A small class-conditioned image diffusion model, trained from scratch.
Data: trained on procedural textures in two colours, tilted and lit, 195000 training examples, 7.2 epochs.
Rows from block 4, named by matrix and row number. Rows with one number belong to one attention dimension. Each number is 128 + 24 x the weight over its row's rms, rounded and kept within 0 to 255. All counts start at 0. Numbers have three digits each. After the name is the row's rms in percent of the matrix's.
# v: attention query, key and value (stacked) (model.mid.1.attn.qkv.weight, 1152x384, the v third), inputs 192-383
# proj: attention output (model.mid.1.attn.proj.weight, 384x384, transposed), outputs 192-383
v.309 108:135108115149121193111113120126142147131149174109106109113165130131119154172162116110087111129120116115074085143147144164135108144110139116113147164151180113100166096138163106133117144092145148149103163094111136101150123135096095135138115141132170157101095177099079137171101113092144162123101120141117135102189116131128123122087110148122168061163140134106172137164113112127126158119132134114099154155169157147092100148148110122134117128130113121082094130140125131112156159107100073119130091125087124135083099173114149128086137099149143099094109082088139123099153125116113116108
proj.309 101:134140129115122071126148084134118158121131149143172134158126113134132120125153117113115146152146148135127152102101131095118141113124120131131126151136120131131153143123103141089140130172104138093118137137151084133095175167194141120122129113140102114178123122159173138102160125133131096121155136126096138131058144149119114129161157142161088182108140118149110117145146140156127127132141116145134106094125115135125166109126126090143106146132160149147138095103167101186112171154141138152133108130113132103132158128138109122144107135104116104139142111174140084130082110122140129131
v.310 094:100116133082145148151124122112083119126096089115178146170118130145104126128129107152156123143118121117122102114091127107112166110122074128082082125123134144123140117133158182142149084124120129142152108149111129153109088099116127154130143117139127092137165146107128135118124136141150137166098159111140120118127164133137112110176126102118101155108133101073104123046101137153114134122113104124111114111098108119150121125102141122118128084129159120167093193102155129121108096158118130131144130129062136125102126123115105076134122146101104155107144155119098110137149159101087109129
proj.310 088:136109129122098142147156106124132178124172123122120111098133128124129123150106129140126102131129118161109094110181095104140123113132171103159151141136162103078121118166143043130109135129154151142087141082090106093104141166091097103112123153153134143137093130147122148090097135126120154080133146131142149145194086152088147132109143168119138090131122117172150131161152140117110103159117143119121170154151147100100140128142084124109148110114141147052139105166092124110130147130128118160124119112145111094133130125148146176126127129125135073149131071134142156142143144160093113127
v.311 102:126170086113153053097138105115148139140131157119133132137124137129156131117145111137159141162130155090149164179115172171134136100125179145136119137134124106089139127147125130104151157122097096140096128120085124122108125138151142101145101117112109144171135127164147131071085167126102090105154109118108117157112104103137132116109138110115106138143121142135138134147112142113105184126150156125144093154161106117131162117110103099157129157123084128162140092121091129152080131120144213123129128146168170132160148089123128137166132124087124105143175130143145135164112098112126123149
proj.311 107:084112165150169178143107163153133103112125105152102134130118091110098119105097149095105125072123114114117137105126101147130125136106108147133151091107102132159099155125104152141129128121147185096149105106162153137166116100126128143118134130126130120052132128088094140200183104157147150133119144128140130104122179159132136115121147109126106112117154137108099134116115110138166077081115118108125132071087153144150102124142151177094139091127086108108125160144151125094141085134095090108115116135107113117109111126122131112145129119156110155127105148086122110098104123134151127117
v.312 095:141112158099111183156137112149128126114123096116153129133177147150123182122136146105106102135130140160106116117131147072126159111135108149114109087163127091122101144153145138117165105143142119116154075119134135154140088102162127152160141101113138116105192173096110116150155122139167151148137122144147147103187153124121075117153141134123128112112153129124129160099114134147147139218120126152125131145136155152180139144160117149110147107127132141141112203132176151149125116125148096116177083126104120125085151166103121109126153171126103134132152132164130162158155185113108146132
proj.312 092:087115121103112093140158105086103160100148168105133075148115120119122120134129100154134144139081149095109108118123106136114107125149116118138151093096185149117134121145153103168146159128131128107089162125118153106123159190083109116108139124138149141190094123156175123098131115107053105134160155144129112129094102178121159131112126172125122123134104111144144131182135164119083131103129099137100124131137094114083145151111124089114121115087158141103114063137070122106182198118094164152101164135106131135144101138176155117128097127126120094136134092128134101127134113138103122136
v.313 088:146141138159100182149111131070069112163108117106100131139108133116103143132155080129111140170124108083124139091159144127101136117116112099147121107137136094156105123134092109150124118125116137115128166157140160140099147148121108123115130146145089141109088140084154160105137111126150129126131085129096144110175193143125073116158115116132098100128118129103171082150144114126133067093121132133118116095120134139095114126080111136122103138099137139127119141157172147053164133145128095148107130138129169117119156132107132159137108129162132113159061103123093138063115118094125129153
proj.313 088:120113119095116091093162135167188131129152124153155141139104097148131117125119133149140100118118152170141108175147117101172108186144141173090142147116154157119124106123113151123106148128132147121149120104099113149144114134120149151141136125117132127138146111181125117149089101102115146125131117120180135118113029145124147145123126140100159141131147097160107163094120150120112169166143106114146127172163130113139165111127077120130147108136145148106138112108096132201115127114134141138162120152105082144141103097145158104100161133132134160108169153135154123172196137130131124126
v.314 094:088164117122099125147098124135144097138135119114125131133142133147137108090115125098148100163154081094117133172151146161120125159184115141137133096130123146123118115108153137181150157155113133089155104134129116135172133122147148122092155090151150107174136090159147129116142134139128109090130135092133139147140132120146153116103139115122111134144095111149101149120131138133145191144092150134137117135109069109118118127101166116128160154119160143115144113169098154150135136133135171098090141168132131108150118106131151129096148141111122156132159171154127134184105117109167096166
proj.314 098:177102170130186150107151144149140156143152147138123118138129126138114149132162149158112135134136145191139161103124160120116110109113117125142114083105136120126098155165121155128093123117123102150135124152135162140144119135099127107163069118128142124086144151088140125162114113134130149168105131155147116112117139139133127176133137127122161111166164144119139148108154096142157124138167125145150151152142149148152150142146169160126127101158133119140105148119142134101135142120115084134114141105115133136112153145165127113205122118125162124120119120110104131110135126157082151122
v.315 101:109168169127118171123137138166170142119130137113134148173167097132159140112127156132125130108123165156111148125172125082153141163145136128177150096168150161150108099105135117093150170147152120124148102113138134116166152126171096137128123121103131108121099100088136117144174136121163146134135125125113148130170102152123132136166112134148186131116114121163107167158125143097128129148159129169097126165127140137162098152175097129149153164116170169137142178136149140138176140155128088111153141110175121147157114118130167161128135110152142154158124122155168128132131144157127116131
proj.315 094:124148143154120114121133142107113104139135160160141124135123177156129127122164103138108173158136115149150174156099151148120125188118117126102130129084132122124119133140096192193149123118082143118132145166138113156124139146115158109121117088149113152159164142178139116124132083107072083127151122137144115134098163138136131132139151106104090102123130128129154090107148105151131138145104156108123149106131115139089141132108190112096081094127146107123108072128095162125119172131160172117105121130121119132133141147125104089114112147132135133126127146125082150135166135124141146116
v.316 093:145148144135107144132172136136141140116128115099158121155148116097160145110119131120093105140119147149124145168142166087139146150134151126110135114135142128142109114103151092086116169150143083140109130066161118137175113143127108135125108131082161136137126100150156144127115155118169157142118106123127111096202069093128103110112099179106168085129175129118094143162113121128148151155123162137108129129153125139085135126127100100134131139101149132121113151114106183104096137122151118093124094138147141129107147157136167136133146141140095134130149105167147098156152117103129117118
proj.316 089:132142123161156092103111121090164149150119171148118107111146129142098136111158088127126153140107139133110143125142106139110107144099127127152125125122127123116131157153103169182140126114115150132128153178113143095106152142180160086145158128163109126138121180134121137106182074123064092115158129167131156119036196205159160146141163097134114124137118138158167126138147126142146139135146117115131147115139128134155137136134172132126114108150129133129096094141165116195162200144117131148122155108142135126134116152132124112133121120107150126135119120111127120122115119165137156137
v.317 108:114090108138145150112131125131109109086128091136127107094124108080114110129109112091093096085091142147116077140124119146157117137083136100069135146106133148108147146098157109111074105114161128129115131066142124123130111115069159144122109149144173120101124111145082130153083127100116142112112148132149121102138074131107169131092109159137162116123160143083091117165094116121114127141126108120121160150140108110122129101118120132131125121143115120110123097114075142089107114132131100166119137117136126154096122158140139091129143131129132137115122091125144104139134156156134135086
proj.317 101:165148122163099087114113114092147179153098170114130114170150110150127122132143127161151149159141125109117141098134123104092131110120112111160109141131129125128156143136131106108159123144114122166113157144121096084123166145226108092124149124125111114144112148100142148069161131141152098124138135176100132158107189114154088112155148117159113152117101150162160115126141139169126133129114152129128134112132131135119105150150103136136135158114145120141085128144222101201127161149116141126130147119141137120135124143097127154125121111106106091149125102141125135106082089129115135123
v.318 103:145104156125124160153131125108136139171118150100116141115111104151112141153143128145104141161102140119136101113131101100129129106110105129157152140120156134123143119122108124105153130109125142136098175154114122136087163130167097156116094133132091125106062138078125137140152130129127109131130100140127120137131130129124105158149114128135116142126124102132157111138150116094117074069148112145104145087115150116131092157177139133127106143128127118104137144120140103136182140129102089125138115126141112089129092123090131152115115043177178099114103112102128109086127126141085114129
proj.318 099:140144125128115116121170120150111089108149104143179137141099136106147132134155113105129112116180115140129157138116158137154135138144164141090115183165125122148126102084119156150117132134141126103141089105128098140120122128078124143127161143121125134173166115181126124131103159071124130129139131061094125100134125119115136104135139137108158130096140083120093111162134136118121142152108124127122106169135135139110144087078137094151102127131162149137158125104099135112089115135179154122146095099107120170136156091128110134096123190110129143111109155153119148131168164107169119099
v.319 103:152151122164119058118145128139131147139124178109100111128119145109149166130148134160122142161102140126122166149120137098141129099133174109155134163118131120149139147134121132090138163097121124129094157148095130083119132150153083131141106167063080125172104127116140147094123163106129133130157135121087108122121048099128130099129114135116096124121131118132152125134142098111111125098148144123122146136146131118097125138175148128149114143102090097119161127088126113176084136107091138114128137117151117105136095114136103143147114072127130092109131090132136112122147126108102104147
proj.319 100:108134130134148188140134106131120045131120062137137164106090136121101093151112127072113112088160102102136139116107111150122122128082130160133138147138101111128127125111109181177145118110149144115138125123157119174100111086093135152103149148148126165097140127135087122166142172140115115138126106104141153126088241142126114113102132104127146158102117137126099102174129119089163104075118141094112123106091156169183138115104178118142118128153106159152128142111107115082112112145162134101139085121122127115130167098117111157084133171132160166108111160116133107117093123134170115101
v.320 093:141127111104134086104108076141145115100123145108145120135083106108137172108106105119147140149099128144094146128175128099129112103110132153122119134141104092138138173109092091076114149126163137144133084134106140112107121165134112125162107125091092094153148138139153144149146169140138097133138110133110071122159052133134076119138129121114164121138115107124122122113086102080140175145148139122127109119123126125113138141131086150135123104119103115151118095073115138168106080115147138136149118109118132132095122099098146127166141119095090116115123125138132147141124126103144105110
proj.320 096:093166098121150149112165160109133110106140114127123089134124111116087094126117173100113101108137133087100128119111106153116123162112094101129114086118137184134123119125181159205132087107107136130134144125136122128099144109093122107105141127136155175115117131090099148097123132118110096120108109130160167128064175109133201116118099145133101134115138109131103092118167131163135061091095105123082097113094131125141119128063180108100114145132129135113132124133121102098126135149100131107123132165097120159152104114168107120131082115138137145124124084119095123121138155137132175108
v.321 097:142134090098151117118121115133111130116116114129151154106142085208127116119143154133121106117128132101164101114098139148110127127152101116115147129112103161133129148131148132137107094140100135121107081119139088126096128109154161097157114097127149131127131110143105117115150110116127160127127130086110134129096157134129126115079117118106148075123110161087111126098135111093133180126107131119095113121093075122139118156116118124105144099165199157122086138144151130176121160116127178100111118167102157098126121191162139132138139146095133137133133144134133141144130132152126116128
proj.321 094:142127139120129155135119154108145143129157134122124105149162140097127135138058105130138111176088127133121100151123167150128154088106125122161146115139139113088121107152163070130141158129167108166096198120161128142165120134107114154100165134124131121129123169119142129135107136116117123100130120165146104142177074127123127160158075111127126144162148071164132112115126154168096115125166122119112127135138176163124142149119151128142147142106108138112159154139078128079140109141106082133105154090153120135110125099132148143147107107144095131139131132089117131080145103168118157126
v.322 107:146198154123147082117142171161153123119175128155173103145152147160111139159114168150169162133163136121125132150124141146160162134137186142138135141164135161131140168167132167106109146161151106137138136149169109123138113134106139120132125106142133166124164095141129124138109149152168125127092140117127144148123125115160133133102108132137124177132157139121155144158179156149111161147143151094112119127143094115175151128133124122168127119125118133167162146148110144114084126101101149108133172160117126133146114147143126132160116146115114123125119100123123163168138146170124180170
proj.322 103:115122127135117160162142123120088137143117105107112176129108114081152096119125069119127121148137119139108151114150143129129182140089111112099165110099123082082129106108090126170126127107114123123122113094124111126133164131136139140054146152131140107133094139132097117107131111117158149139151148163155132114161184133100122122124115104112124114118123122163126135128122132149153111111148150154140135156125162175128121127135128159086133140121146118087121147111154142132128144158177124133096106074151127082130133092106158115115150143106135137174131169156143100146134149125101074130
v.323 111:140142132168111071094131119085106132136113192135167139137098127123154116147152095182166172160148134110125195138105133132143121118142178151095125116116136149160138145179156147114121172155131125124128136174124114084111151133114128102117121108136096157159129131114141114090124148111093142154123145105114163150093150094135115098137131122116129120134131125122171129147166140134120158112098159114125088137179135112092134133089129129158107139115090146141154071140081095134110124133136164105154141125125138106146130094089131099141105112113120105158120114113119138133094142129135160149
proj.323 120:097172099122169159139126152175128114126173073192121195133124119113095116139094162125126102088123120132133098120128079149146151155097123119122135156151092103106090107080087114147124101112139126118110104093144083170147128088144112137094117114105142100102133108125124111166155124124175122116127145146155123140161121111111123120109117125093131159102146120134101154133136151120122103110176120146140115116104127163191128118139152158097141105163162104091156178092151131134129110136118111117107111135146083148140102126130147166125162131095114175137142177131132141127157140148129116141
v.324 095:148137167152134118121125112119105136114102124151137140132078101132116107126145106175148149117141162133106133143119130154118153096130120128075102099118103161160114105120106120137133135152083121121159128163130097100115157145108103104088122115129091129145113095101124104099116128109122144128136168113104133139082200113131132118174119091120128126138124144130134100093161157175125117129109153117157110146127147120102117115081134144127109128144103135161147118101110136136095091138128159162162143121144120107148133055089145096127139113067116105161120142118103133137095141162121095113
proj.324 099:093180116150133143146147110123119102136158131159131175137120139132140125120095103153135099136136078089131090107101088146153138150120145136106154140157159128053133116099154099115137137126171138114094121120115100159146116071145141137129117128151166138088145115132132136165133143127147132119112143133151151135186090125093084122093138151116141145103123111134157170173141154109081131128153135163094124123128123163179132141131131123110156090150163134095158175149104136152161131150168129119088108124118125142141108150123141145113148136111138169143129171150133151130185160129102140147
v.325 092:140110106118120115124142134113102125158149143118132142109125131116131118140127131094134142137125134171133106079155103083141103091088129119123149162130139073071126123165113112101137112089123144122134158120113171136102124097154140138173125167122109117136135147104107154131146129122131100101162114135106111091134067166112120114110128128134110147107102145172160109173143086151124038105135088113116150083089167133109108140157123108148099110141108097103147136134134109145139147137101097125142103081137117144128142123120144164090120091161145111124134111135119114088137114131065114086
proj.325 093:111082138122120158116130129148136098098118121094130070137114147110141124124134137117096134117122129142130163161139138118112106158153123114148112083133126127214121117097091171155117113141130096098122108149116114127122103156087102148136124129134119136139130096164126128126116136133104133164110096099125099138102171090114154101131165157139155115107107142097097115098105106070121177127119123127155154157143091086123141118124155125122119166096129161152090098091129132087109130113141118134131126154111147105104141150139080097138103146153159077088122082126147115148096113118163119114
v.326 092:098108094160129119113131124089096125126102116102127138137103120086188119133109084137115093152118138120147180098152133108125113120143092131112108127077110099158133157103124122103135150132114106107125086128111126109106202115168131138110127113116145133152126119128143112160136083131104137164149116149157150128133102139119123142133140125126126111113107155162126146080129098152153057158109118093132110163113113138080148138114133127100144129125141156104110141122144139130131131134182132148104139140149141117126133167137104130139128138158142120174130141151187113105105136145145103151
proj.326 094:128092120137106110114093137139180131121125155158107114105168138144064132102107169117118151136090171153118097160075099148133126142148142130140127094147135168135138136126108143163137123123149133112131169155120157145152072114069108132156122112129134125092136143141148121122156167126091116107139143129130088111085130114159138140139103113087131140134139120094111143146118150097128195130145160165119129133151145123152127139142181141165141144150132125147150104139121123120155114116081130118143158163144161196113087140122157139134145123145113153089159142121094173123110114098104152118
v.327 096:119172115125141107149126111177169161147146109113141142165178163145126159155149180144115122119162113107148145152122142142142157179164121166167115140155124129136139129152139160116113155121121099132099134146144074139155115122155103158121136098092164144129103083163160114127151101136150100126057131140144101144146083099152132140134149144118105127080144099124100149129150160129135162113144130153105135117082089110151132145161123109113127152145158148157129140149132154153124163091124153085127109144122098153150111176144115152135118163147120157086120143163131165166138126129144160142
proj.327 098:140081154096138161156102150106095115108128115129120170112127106115152112111145120121140145141157110147133158170149165141145160068087136100148178124125145119109116141122099137143158120139142161119150114090123195104143122143070145156114140160193090114130149179163117124126126148132115156161183135109114122106112172150111148134131098102128144120166162119122124125126105079136153112139130152098152114126158201175122122088135145153149149130100083132115165133136124105085096106146130143144110155108177151097129143081140165152162130120143113147130134161110128086130134156113135092137
v.328 092:120137115143154136090154168144121130088093098173153122124122084149151102176119135150142129135108155108117109172079134151138168148133112149087135101119105165151115108079138150163083130148123117127156105155135097108098153102088147117108116062146135128145113110160122104109119120133074159123125133109151155140098148109146168117112114101117145091134147144105127124122173124160127160154096141100143106169152101138159152117089165158137169102157158182130129113125098148095090109107139175152136165176131161109144122150139135115137150155101126145182122124134149131160129138151156134140
proj.328 090:151166125156122114174128130096132115147150134105126149118143125138110129096094084129148104145125115122138099112132152158114153100114126106108130144127131118074149146142143051107151122132144118136111150104144130124156114136186121108121159157102149124084140161078123136116121125133183121106128175162131116143174121131138078157130094103099122141148153077139129116109111177156122132108164118145075117119098155167102117162138104151121144125123112111116120151154169158139167150138127116120096125078154130140127112115128143134130101124105110135131137158108089153083113140137079139147
v.329 102:137131113122105073104156117109153140155156208146146148121142096185157119136164125139137134128112146149137103099086118129133111136117139131122121130130199133092130135183159139124122176088136115121122153120145163144121131110153140133136083152125148113125122141122134139098112142103135146117138128091106129162072138153104121121103102144126156114121090147117145103179121140125095160092128141111132091142120123100114092136159096088164133135143122131099142140121120088169146171137103131099107123087125142098145123130137105146098109078113168099109118107102088112108125095132094118105
proj.329 095:141156141133145181144110130193109103140126095113122151124112158101130110135078120118128119135121098150136161157173158101121138112122157112143145149125071087159103109098079100149124103131130143123121118127139061120137119143114115126096148128119083139150134114133096107153148113134142139131092100119116112110205109125139141114142161124161089159137134126136116115083124116097160104125128135129153180090107129129142144120131177146093103109088123110153125131105107145071108079132144097127140097135133101134133158122144102117127150138139096113161140131144140136118158107174185127113
v.330 107:110135115135134123203088144139109145195118108138101159128127145111108123109130145120135126170168113121184116130140138169123148123158102111142154161116123119137123142131114138113127099113116132114091137139126105139155114127183141158129139142151122114119123086111138136111138086108181108118124158140141111130162137132136147110128143114135072130120133159128135141094128103147153078107112103139133158114109137139125101142121134123095074153122159113116113174147174138175148148160132162130110118149152120087163138143159139134143119123206153150144133164107107140118171156155112118147
proj.330 104:137080119114111135089147095113160115106131120136134101148122139140131147133134134153134170131128151136109153139099130098144119096142140144148121088115130139113144137153125140117147157136146133117146133133125168142128124107040119140142128136153129144143133156189125123145133148137075152164172106123127127109099132112091100140115119132096191130096121116137141144173124132102109159128155153117131136153144142142137145106144137136188152171107118174122155102144092121066114083131135106121144167127133155170132144122085144149123148162121105134089126122143168105164063136111121124142
v.331 106:102122123107117152130125131132140131115127150131134113157028111098122130138117113144176160137107132132079126121181094123119143144109142134119091151141138110131144139096092130130114164112118130138121123152125125085091144123128093132114112126115077126143117093103152133094126110108128081116105123122127110122186081149136135131134122136125140140131139093143160120085164136142136100138142107117131178135071113127093114136132116137134077127098093141146139114116119120150100094133098087131170158108107087162145104073092132113110092094124103115112113101121128154136141162155125112128
proj.331 103:103180111139152112115153100128118088122141108128140142110124147121120101132151156108120128102190098087146172143102117145136110122137124121125137099130140170113132148117139150161160073121120152063135120117092115164130130107097121136153121150151138161104160117153122147149111143120128128143134110105131136128055181090097136081116141127133132140092115117136104101185126130101116129096103116131104084118126151124170136102083138096116155133145130123112118103105152121113131155143162169106112099160135153126135141129158134138127148137153163154104141136156111091125105121061113169105
v.332 113:150152160141134132132117135180145146118118105133155136151184120135140108172142148154119106130152144129112166167097144122162174143161153131123109110142113148176117132132085148133108119163099096105130139116136086129128140137108118143097127095123169140136132067155148098170143129153113115141119159153120135145122122120156148140140136142139123124110161090111115161126145160137142144152121123141132136118157108132163139138133155133127157138148162139174156115130095166079076146099153140155159155164164119165136121171126096130138147180138115120159137154171203139156109122128150128133
proj.332 113:160099139135138139156129146068122129138122125126132168124147121114151153106159073129149159144138110141137121158138144155112146109094126131118152140118146115078134137120148126123142154114153141147130113122125192106140126106149136150147127134154118112111119195135143115092134131127153148133144169142142117117150152113138109139145122108093137139131165147123133142130125113147137148150129141141139116154150167165101127089165122146129127125124094132090140143161168167165142137135138170103092137080138131099113121101098202147148127124095123170119123173103101140137134184121100119151
v.333 102:121122134131115152139108109136137107118143112081111110155185166063164129104108154103086100092132119117109180114157111084137123163151138118168116122110104088146146147077129119112129134122138119102128121115148117139164144138120107138137178137099152182133133128159154121168181132133109121150118118147147144112185092135125108125161146176158123133099145097160101159132119122106148123168132113154109132133142122138131141145154132114109134156077141125128137099150134138119142144116145093110125095130137080175095132163121111137103134166161107155092141134175177119130103111086177161117
proj.333 100:141073105102128095121106141112119170117080140147113150118146107151103159153194146132112146117145149158162121160104121142139130118131114142152105154137138160172113114158120207152099116149102124159158149133083182110100104150126134137165090097146117063139118153122166123088106118133114092122140133115108118144050165132164175161144124112114124120145117175102120130115124097137177142143109139134177118127173142106097120110127136117169120115190105125155112117119142116139117153103089188132159166160146149127138123130146156154151139112118147137134134123123118120121135149110133119146
v.334 110:133118120127104158096133086121115157117129189106098117108099103152113123131145106137133144127126113109114134090102129145130072115118156139110142124160132153113131131161131121139130144074130142142086130125078105127121123116122100138114118138138126158115088168109085125138105124084069138102097104168128142153107157137130122139128143150118146070166109105100140148161099104094120189114136119149151094094122157134119102149130118116118150129114131104096060087129113089111141138106124100116085087117101108101088116127095083126103078075120138104114123117089124115117114112072169162093
proj.334 109:136130133102167105123128129139122149117123110174113135125147118119139146131115189109119111098112109133137111105146119101114113131122115153155098166118142085157105133117158080057133136162146104155121124117172134134147122137160147083143110078076095085137129087133190119126140133125184111140106123048107110148172078113127123110122117118150121154127149125151117099120138164135104088129112132124133112121165090092122171099126121106139124111144122119159177157096130104167118110125095112125172103167094109156139121110156133141138154120150085150139138101126124108099142086150143129127
v.335 094:103098114116148163116128131094122096116119117128157128138137104151137113104093126115097115133110102109157136102144117124080126125150121165164116107106080154133095128078141116117150117141147132119124091144152113118115098124147105096136136101118142143121129121112162116151143143145187136119144102137139151155170131098160104112123137156090163143167109163138130125120132139096144146158115169152116142159137087125145146152130110141134179098113167177117107178132159138099128125157134134109103150163086169128127112188143134155170143161124137154131139141147147113110119109151146108160
proj.335 091:134153130137109088089113140133169158147130167108108127117163132135134124130118089105147113142132160127088120158107136128142137152150136096107106145141172135086154150170161107166104130132115109136121169127127143119125169135133167143117141110132157161141127173144096126119105112118082118091133136134126109114091097195153159157144086106125116111130149118123134121112114133187124128148116083092099087107128152098101079123100126107111093118158142098128134075128097144162128137115114132132132148131132122131118101103131123105097131089120108119155128154113117145141125108110121168119
v.336 098:132131156142088121118127123111132138145157211119126121139130135115129128107123097126144162106098120127102127104151115110123093123119165115102113136157186089111146127172124109135149177096136133125121167119155188145141121095092114124090153190121134160121143174119141147129102164113112152131128103113116128134123113163095109111146114171141141146152122109146145127167119157137098134085147143117137138124141132104091126125143128100168126127117055114074151101118104106102141143130096060102106105067118104133102127111146101130122095114120139097082129078105111104096119081100124148106
proj.336 093:126135145124148144129122114193122121129114096127105137114113154133140126157152154101102119112147118146138170119152121104142117152150133134170104141106096118173115118099093167124087093139114126135164090142086083129136125149185145112135094097130102094139115073138133102137151099149169116146103118113121153135141151127150153112120181123181099127116099157122119132110143107081169121157091135141175135119125109110159137118151116124083115124136137111185099137104168119176122123117155138131170106172122112108150164150139102108104163124135138105150132127163149122145159125130158112115
v.337 107:136067105139139186129135121121096118113131121101134149101175136149129092111139141090080089108129142124111105089129090130112120125126109131120127132130104111106082110091145102137126099103131141098140139097113157154128134092128151090132155146127159144109135146128086123165164098100112176108171104138122160098108190158120136138127140107138138101138112156132127131143125104143132100162084084129122151157149157148138138141123153148108158112141182146099102177148160138110156165128142124138101106159131153118103139174128128131099144138144153136153142146132146115078108092109122129090
proj.337 106:141113165120089103114104147096149158129102155128120084140160122144145169137106096146129132154084132164153099148094162127110129112149148119151120141129155157151159107153142109108123142172125079186106152148141121114131110162158126132166108082118134098155117125130185124092073137131128112121113163122129110161170052123148104161147104141141136121145124152148136140099112159119087170155165146150146129141175099101091131153135104096157122127130122121159115106131081140139138144111112111137154153102104110134113124159124129123128133112112117089131119107132141141121138112151120115146
v.338 088:160090127147128147106150121126137141097148155096141137099166105157148135146175137147090135095128135155110119103094103125099091118097107128129144101093139139118088109113138129118134120097103159131144131111116143143146154156128116137141083128127122092131066117116083117177113099127088140120168146123128156138076191122111136144145171116136164087136108140166134106148114133129125128130131148158137109103135164146125099116156094121118162119135152124136101135105127124125156129160159128166122118089148106122121120105095110097075110072088158104162129148128111112120073107100119108114
proj.338 085:112131151103126120141111101137109129128105142167159142140119146143136120105110097145138112145091113126142075149130145134150145120150179127106143150178142124136117122131143098100139157143170095101082126128133104116120094112123125103142111104125116146129150119112158122106109147112158133115076138094103086116206035141113115133136118140143128174144161123081157140122137125119106137160113121139119142140139097097118168135100151122129104094143116113146188152144077131130096113117110129139161114148096127139094126137137125146136163149122089137140121127137138133113202124175159123112
v.339 100:097110135181094134114139156113113139142135152132106107121112146080118122154132122117149170125125109147124149143103140126166077137106148148111125140128182101129134135141145139155110154094132106142129147110122163130159130093072121128100128149131152141120155178119129146136072139111086132130110111156143159156143117154126153131121140163137151100167124141138170143160109120174120146102127135125165139114154161128098155097098182139145177139140080106099129070134076116075147136151109095113140107119118122142113115107125094145125089108176133123137119087064146113111133113102152180147
proj.339 096:136138124120153090125130121149123130142110103151105127108123118173130139130129153128119120098108153137137130071145109080093128146106127122155115161114082097183125138096086126074112103157137129137155094165151105123112115155212142111132116116098088083123100092121149111109159107154203142125131155092111145139105158102125111111097137113141091154124141138112086124109137136083137130122117117137127114151131079116130142139171078121131094114119149131163112148115224129193120107087130114139138136138113119132135155148131133113147136137111126117102132114156117120107102107128129110118
v.340 103:087112093104124130132136148113156117174153140153110150111120123134121122132123115130121114140096079145150065130133157144137099150113119131146138152138195114096148098150163124158118172109144124168100153133121162171117118078129129149133153144134156123104131171132149155103131137118158098107124092095143117157143075123110141144070108143106124149147099107129142128161110124082102147089148144106144126115112120127114100118153109092143144128127116116080134136135150106131169159156095112068111122102090136143135120141165135163130110121149144130091107088095126113113183103119114137137
proj.340 112:163149143132129128116124116171126107127135115082134062128117154153144123132130159072145141121143154119120192129174145081111111109151124122147130121103083124172113140122091119111136089115114171103153106135133124106128138178157142114122119155111092165160119110127082129150120100142109152127123099129104126121108136150150149093147158111167117104149130115117104092089112109159160109116106096119127135110085120107129135131123118156107111143095101134177092090107134126108094105120147103159131113150148137095134164128164073095117118113164110087125136112129105120129083088125173130104
v.341 092:129091138179131137144151131096074115112119110120110126147073096099111097105123084114135105118113127140140117152152144127101122075129100141071139098101083106125113106083115115141160123159135109142136099101114150121135129121093139107113157120144109075134145152118101124119111127157130136143151151127149112114118169121109131106141105104113106128147142180167118143118142141158143067149113139104143119145152160131120180078078162164123145116104093101110127135121105131119120066162126141168124129137132165120125150097121171112157157131115111138138141118069137128147114154153137100131
proj.341 092:093166107126103114095128117137138151128148135129105088094114151161097141105093146156114129113107146101079071056109064123135100184132120109131102136164127161124144117117148122121097106132124116117132123182152108128098140124161142088124125149125168159096122097072150135142123149098126133103128107163133174125120118140128108145107125136108146117128084117111152128133157127143101147110141114164099124146114074128138097187108097125131114117162193142137100131125146132174142164106142093134116130131097120144110106148128110090100125144091162104141088102179118156122162118115082141138
v.342 100:087123102098126140108139188096137118117094082141100126128067084114149119154056092109142131182100110145166096144132160140121143134101121135127119098102134146112096113070125115125111111130117142137127098122115143116090178120145141134100114091172141087121128111124143132125105087121156115103148123138164140138169058115157160154097151114093145127121124107113152112107089139142116138130105147094148124155113115142112125139111139128123172117142170170114105158145105165089140111167135138132126164136130144119169100168168124130150128141140145157177116121119166139121135128159137112145
proj.342 096:161160124176119084128144126135163096153149166105173094121157139163121131102147128106150111130129162095102190130128125122120145108164127124108127124118122112114176171161131104150140133109153130106129148125144141126135115135129124142147146144084142181145138158130118133125136173158111128131125151121114105123075179117127114101139109124121116132131154115123108120139143115154128128110138093111058121125108121124109119136117128171142120156098093120140136077130192140133138123102138137133116114114135159141083126116113115143143101137160094100075152139122088130134059117089089135116
v.343 093:121133141164111165161120161117101172139098148151101139140074152108106119146143120165154185154173120117131130109100114186112117121141142136129144156119181156123143116145137151145138089116095143163132160166139138115151151128110094148095125145177100143114099106079116128109089091120118148097125144134137152136151193119125165128119155103131099127159112132141189117129156152173122106092118122133143160108150134126135101135087126139121102130123121098154146147146124113107148115148117106169149185124116127116155109084101142118120102072147138132150131133085115136091145144156109140149
proj.343 093:116123156119130098091149081138130105142155128160159129132107147135135103100145122128145133109130121138135145117136105094152112123123156146099138135146116110100114150113090111065173166120139138054112080118118108153135100106136131123136087107123128122136159103170123115174128130120131144165139125112119109125119071129091068087103147138113145162090157135113135158180137137088084136146145128141117108156131131129160168080161103128134144136133150151089167136106150122150099122141169138116127074128117131130119146145109134136112167166122141140104122158145170108189110124094121119123
v.344 101:124106110108109145140134084131133119139162137089088129114152127121144123080114112096088062126113123143132126102174124099110091140152089119140117106123131086127139134110122097106160138104142119104118118082119192159137121086164120144144147153104167141114159156140128136159155122125123133121161077109151092104138108177090094136150136147123131116091102155130095139112093098078136119141123115130124143156111139126105102130164107112116129132112128134058104155106177119172139130126149104094093083108131124120084149147149094118124131142151131130098115141142153112112141093108167111091
proj.344 099:130089128109128130103100134138147143109089149120120081117139145141103149151125177115121154119102155112123112129087122125120095120145136141166109126126116166167116116137144159166093103144117134169150157176115117123106143173102151093156114111133105124148105121129137130112121120125077102130111124122112138125086111119180186153130124133168118108171105129140134112090118131132141135145103155137135130097134108084112146147089170097148116138149129130203107082140065127110147125109091118154164164196106147159148112142153132125119148105159118118132158084146109146102131112128131152116